config.yaml
mixing: "cutmix"
lr: 0.0095
adamw_lr_other_params: 0.0012
epochs: 13.5
Rows from block 8 of a small image classifier, named by matrix and row number. Rows with one number belong to one channel. Each number is 500 + 25 x the weight over its row's rms, rounded and kept within 0 to 999. All counts start at 0. Numbers have three digits each.
After each channel's rows are labels from the 100 images, of 14976, where the channel reaches its highest value: "top examples" is what is common among them; "colour at peak" is the nearest of a few named colours to the mean colour under the peak. Only what is clearly more common there than usual is listed. The data: rosettes with rotational symmetry.
# convs0: first 3x3 conv (model.blocks.8.convs.0.weight, 128x128x3x3, each kernel summed), inputs 0-127
# convs1: second 3x3 conv (model.blocks.8.convs.1.weight, 128x128x3x3, transposed, each kernel summed), outputs 0-127

convs0.95:525513502521462446459508505486461484496533522466502450545513468479430483493532508533512490462485460528501478491489510503478540465513459499479465484488538508487537472457474488477518538514480488469507475512492491498477518497516511520485502490507484445535486523497504478478555500502448504481513508542501489488520523481469499468502452462495519529490493501519496550478493497500486481516531
convs1.95:529518493486539515532502526510504494456474480515488510482425510473495525521468465522516505479514497524469531491482510526527478506540488477508542497484506455502524508496527481535510493515524505504492530523545518508557499514470494491462514559514523481520502459502506562538507481509511479513543534474498496562486478491490511511498532498517508494501469465512559463471507499528530475480475
top examples: dark
colour at peak: black

convs0.70:531536493512493477452471494450549486529489492481511486532488498491487473458539484519483464494484535506474515544501478500489498500494484459526469477517457505529548496459502497488490492474461519508535503465442499479483522532515483571484500516465492499517512497470490480476508489525483511513507518480479460489488490497491446450435496497501533458497512501501511470520472523489527504458489
convs1.70:516541485490506511623456493512504492522512490510448516500455485486457480495512481496519496477509497509461472528445487506530486499526527512516498506491422495469519517462475521522517525511516485487501479527504485509509504478506525484459518524523502519522497504536517484503482517484509487482520512497486496514498497456503515541457524489487514488507537531492509473529443491545514494512507
top examples: warm
colour at peak: brown

convs0.92:498470453453507490519506432488468490461518503494516513478501540461519462532481546464500514434481477501448473483496527479515488516523494484505474489509545518460495485468503495488516459526510521476489505436510475488480503446513477492511509480472456478475462507536462482473478468486495508514495506507478509516488517521488513478484499513470490503533451497481476491531495502517457532520488
convs1.92:489500502567481502488504501514494545516514488511462483507527477478496493486494501518475484498514508508471500460471473521516503531524524553447502462513472547529497550520521466491515555518516477460478500517487501511493493500462520497518517478511493469535487493474489483499504538513463558541498467501492505491463480484531513511523461491505536508466493450500505443491531505543515442518480
top examples: dark
colour at peak: black

convs0.103:500479517487481460503496508484508502515477491470517434468511474487493495500512483506512496493461507538465501447518451501455512542489506487477502528445496497494496458505531545520455482512520496498526514464460488490517428468517477494541494451550483444507518461523491495472511480517462498491516531501499470496517513503471482508507487490464519482491455517520488535507525496521514549498520
convs1.103:514522488522522482468545535508522503538487496510515508496545483567477491497486479493549494485499502501479493510481478506513465501485497514545488480492463509512506492536539499523491479500482490475484493474507502492556462508448509523495459520508535474530492508489465508462542478460405550495491538469500531475460510502497507562491532488516514505523499506489531500488517502479488522520487
top examples: earthy
colour at peak: brown

convs0.31:469531480518489459495547511503491510470622498483498500498455496460484508472483488530500480510463518470501497472510491493474565520480488516526508498521505495559553497475491516480556516445480507479518519444478497471510510511500499488495512491496492486487456546505496502487488504509493528486518456512517493476491540540511505498525509501512482470498513536510511490481518498477476496488502
convs1.31:479528514503510529518471480470550486519470481513474528459529477512477521512527503506459475505504511450506473496516529472509443487435498497537484518472495499484487522491477502475466507511516527505494501507503507473478533470457483508479524517493510512493486498413503480540519510529488489510467489528475537512513515494497506460471458479486475554508504499558473451521468501475481517524493
top examples: dark
colour at peak: black

convs0.17:554512520507536494433470479495483478499497530448493542486480494466504502496483485509506469505478487494494546518499511480472502464511485510495519478483488491501509465468520484454454509467455482481533461518490537493504510538540489500491503536527485481534527492521515525502507533479521517453554455467472499491538535508501468479514435495506492493509560484516527495482494527478495480516496
convs1.17:469489467487489524605499514527491543519538493487493506491410502477536524492463528461557473488494515510477512505493485539525477489515478515495505519488507498478507558502489514501511519553532461473501508501503541500497517480497534507474506534530511508494527543514516480504525493499550502504534489496461508490503474476518463518514482550514495481479485485515510483486476481494489506492498
top examples: dark
colour at peak: black

convs0.18:470489505488482518462521505528485531489470493495450526504493516455424479539500481574496475514510514526517501482504512500520474477448480449470512512501514475433499528483464496489499514511483502461515504541510505512482456489535497491505518499550461474521496493476481534493458534494488493485501486508524511482498511500542446501441508499522517502509461494537492506469499518490493510469484
convs1.18:503490479531499532500486496527449527494519488510501483505448427479505487547535502455524486491490470525464547490548470488495510502500504492527523439521497486520522510488524501531521489509512496513526496514518511475538523513509505446438487521528542480490490510468489488494480479514514514545486467514509479504495543469510527464484482483492532499509505424503561520489518506495494504491507
top examples: dark
colour at peak: black

convs0.1:475479498449505465529505517471519504495500500516506466527512519533469517531548460525484487486488487510486469496443495488518512526512500508507518519494461505488515475476477492492504460458507499499522485468504482452467530462496489472512505491479527496500464502507496537476510504510495460514416513488498483475510496537537569482490490494498535489472450496501471473517508466441499460463530
convs1.1:438523477478535518479478491501510472537520522497545513511533502489504484531475504513484475538529513508485480489539500485508481466512495514500470496528483499508469505486511498487532555522498499517478535517500449511470493524443479556495518505483493540476487491498527507459504490507526469510451490513521484531502498476479531494488518507458515514508558578525452478525512467523481491496542
top examples: earthy
colour at peak: brown

convs0.87:490498505486477502518511469488490489487483501478477467563506483466433481508510501463505496490458485516430477490489530484503447541491490522501482453513509496477505508540505501528537494483521514530489505476508472482522512454501520490502470496487417476487478495488515505505514546482518436494492501533492490491499480461497507505529465471514494511488443478442506510503502515489507542528525
convs1.87:538465495479515522483517518504486522475527515517466490480491518462502482463499508535516477519473517534431500477486498536471575529525475513447483465554512516538513510469509509530503515510487480508488501485516515488455500515490457479506559491511501462525553493484513489474509482507482552545473514519468480522461530503524501477489502472499503509455536506516514499483489502501491463477499
top examples: dark
colour at peak: black

convs0.28:501510516504525494437491480524469489456462520511442482499498497440436497480505501510483480458528516507441504450504481555489508507483467479480498467495478463481549480492465492507534506482503542498499516487512482527503538469480499492525496487458453482480532499527501529496489502474499489494497528493481531498479546508525485492465505503496505512514418480501522523477520500514513506521502
convs1.28:510504478510524503553518497495497498498510516490446452490501457490508495499500526475530503495475505513434493528487498499511498499528507494507453490530538559508487554526564524500501512527521479538505499526495512500481484460498502459463518528575506496513500481527512493475495515521509517525494514519538463517516480468489500504509494501538561517446514469537519531482525520464508476495524
top examples: dark
colour at peak: black

convs0.122:417525535466531500539527485504497505462464520427526487491513497517497486510487483507461502493491498494542491468508507517501477459480503474488506566528518488494477549488444467484524545506509472495506512436483504517491500502466479477501486480517497502480467508482501460468511522511502471464491504471509505482510512515524544471534528506516507512537491522488514514543507472471494490520535
convs1.122:459516499510509517502476522514508509513504488509519481509538486471508469469517495484442489520531503503526490486494471518477502524522472496474500484513521498518474512523587505460519551492510488483522502488490524512495499523485476592498501512464483544508496448459505486500482460505498478515464510534545479489475491558495493513544528501505532504482489507482461484510469511524455512528539
top examples: earthy; three-fold
colour at peak: brown

convs0.34:502512531521498457486487513516510534501396470494487508519504483508507519541501474506534499487472500484455517489486469499491497499527513504460494513486477485494486471506486520464460487460490529534498480499469496466484474475519448487526518493487506495501461478519515479550549478526507487488479494508471508403494531497518497483533523508501463494510535506498452483531524477499503499466491
convs1.34:496472475510488478510500503466529482511415487505520472498507498484437512514494530474523511508514487485518513506498458493503457500473490565501544469507500514539506538501481497482492464465520488534470491456497474460509487527461526554520450500497473525489471529451490496522492526488482512498502478491481511433500487481462454499496498499479497503476507504460542473527511497526519519507494
top examples: earthy; four-fold
colour at peak: brown

convs0.38:469507436494516489533498460483498532447494531499544489519547524535463473497496498490451530507483470540520473499499462504475480481499500470466501520455491487528495528497420489484456499504509498505510528440489502507474516495473509477498496514501525503512488478472471502461486512501478468522449491516494498489497466507526541487508546511534530475491462512499439513510485514517483495490510
convs1.38:433526524495527509492516514453510509511509511489535524514512536562531497499502473520436528504523516509537489484511478469515528515498462509505497491519465494531500499515600499497488586498533518502497474492496495500502503535508477503521489495492500500508464481496492474501507511514510513496468502527501480507511508513497461502482512492469535534508532554521474500490496494543479506564528
top examples: earthy
colour at peak: brown

convs0.90:505511526511495480482488533503491492487474469459495501473507520482525510513478456525473489495525504516505538514505524496490501504489529504482471469451517522515532465505502508505569511473485477504488492557496455510474497474484482450485475505487515467429548508508467499488521557491504468471545487478464492467523535473445505492502518467481480506510435528528522495522499521464498491490490
convs1.90:503483553511535519523530470462475537529498521539549493496505531476535487451498545493512471503488484482489472494523501478493501500501506505525512554596457533513512522485477475508499474523491510507503479473506492546503497526517481481506492502474466486519520530491490524516497489518492540515477439470490520489492516470532470464537491526452491523491525540512510493504503494504542487476474
top examples: cool
colour at peak: blue

convs0.9:488475453491476460433517505514524494473524511533534502541484481507455498492488470505474505489525455504502494547509506478512480503447486515520495477529463472531515492519567470495520495511462486501524455513493498514402510505485517514511489474474506459508531483510510523459524435504518502537503489508461485520464503488508504509490490497494530472506520516524479503489501521525500506475485
convs1.9:504526533506494476546466473469469490539514511506485524500531502495509486486477458485465498489499532453511512502471497484518474477502521520482548534522477531456532527456447508480493515478502533493506501484504446480541500496497480482516494515567493508451506478523493490519452491472525446488499478467427521501508449502489497489551489504494507498504529530472518508483477504510512515516495
top examples: warm
colour at peak: brown

convs0.125:523499518491501514436505429481538511492493487463478512523494533504494486501494464527533498456501474514522520511502501499502496514503488494474463515476470476472541524559509457493478499458515452514515486524534520528504501558500487460476522566468528513524502503526481503475479474521513468536541504530491507500516485459489468520485506545550502502520516519494527485504477502497499478485459
convs1.125:498479470494469500596466503481478465527510499518545542485479489497525484483469464484493530496484502451526503498461496544520510451500506459472512503503509494493513468525471503531534514517503480438504492494487472495485492501503492506489444480560478516482536476534510507493504519487522480508524523480485468468518484498513474513508499487502525493500520547515527541515461495522443480473486
top examples: warm
colour at peak: brown

convs0.64:525509496489519467548486536510521487501471491497498507543499507471473473543484478517486464512523501502504467515488484511514512505529497512497501490481510482511488519496465515523470466499456478510467461517513490518475547497497498540525478470432526477474508510489476510517491515434545500464463516500505505445453513490472534515545532495514496476552487542533529498508513510489491526472436
convs1.64:511506511516537471509503484515528518507512497506538512486482508500499503496507509460519487504514531508491462483481519509485478501488507492494521508512512591531595524477518488491510489483505531549523485484488465462487452512468460501499494516461514504479475518464524505502491515507525475496488524476553503529448489473517494458546481538528492542460546545470517510519502494477513508496499
top examples: cool
colour at peak: blue

convs0.8:539498472498515503518494476511502495510457528477447500459490498500512499524432531515483522466501488452507486517490508516468500453498480492516490513510498488475459456493488483508458490474477487478523483486533509491507543461440474462515517430504515507476518506494479508505475495475522485481510491467470543464480517539463505474493510545506508509510483498523537510501483525492499416475495
convs1.8:458509510539566527545530463537505557535507507498446512502490534522526483470523523474494497498502514472469494518519474507476510471503465489477525484505487524497555558529545498462517478443523517504490478519498486519511507531457511542483519514484531517473498512468502480508501489508482488505466501474474512506483485542531510516513501506496458485520523524497505529559506500509493518463479
top examples: grey
colour at peak: grey

convs0.119:466490530507480461480486500512479497527528512522465464492466463505487509450492474530497488503476496484502513557507489449489498497447497466455540495526524510519525481487545494486564522530511516499505487504499492503511474444489466492509519461535462507525488496534471516455483519440518534492503519521487510496446493488517527475540504518491487521455475492524494474531481536508516487514506
convs1.119:489484484506537514499506575478509479465448527546518512534531536523453513536483516486485507505506474511487477488529495494482500486457472506506488496508511443517488529528533472524485497518522511469500493495518517480496496504519485516524488467489539506477488491478519476498505508525505503510557517510530478502504510538488509519487491476508485481531377454521507489506519498453478491513502
top examples: earthy; dark
colour at peak: brown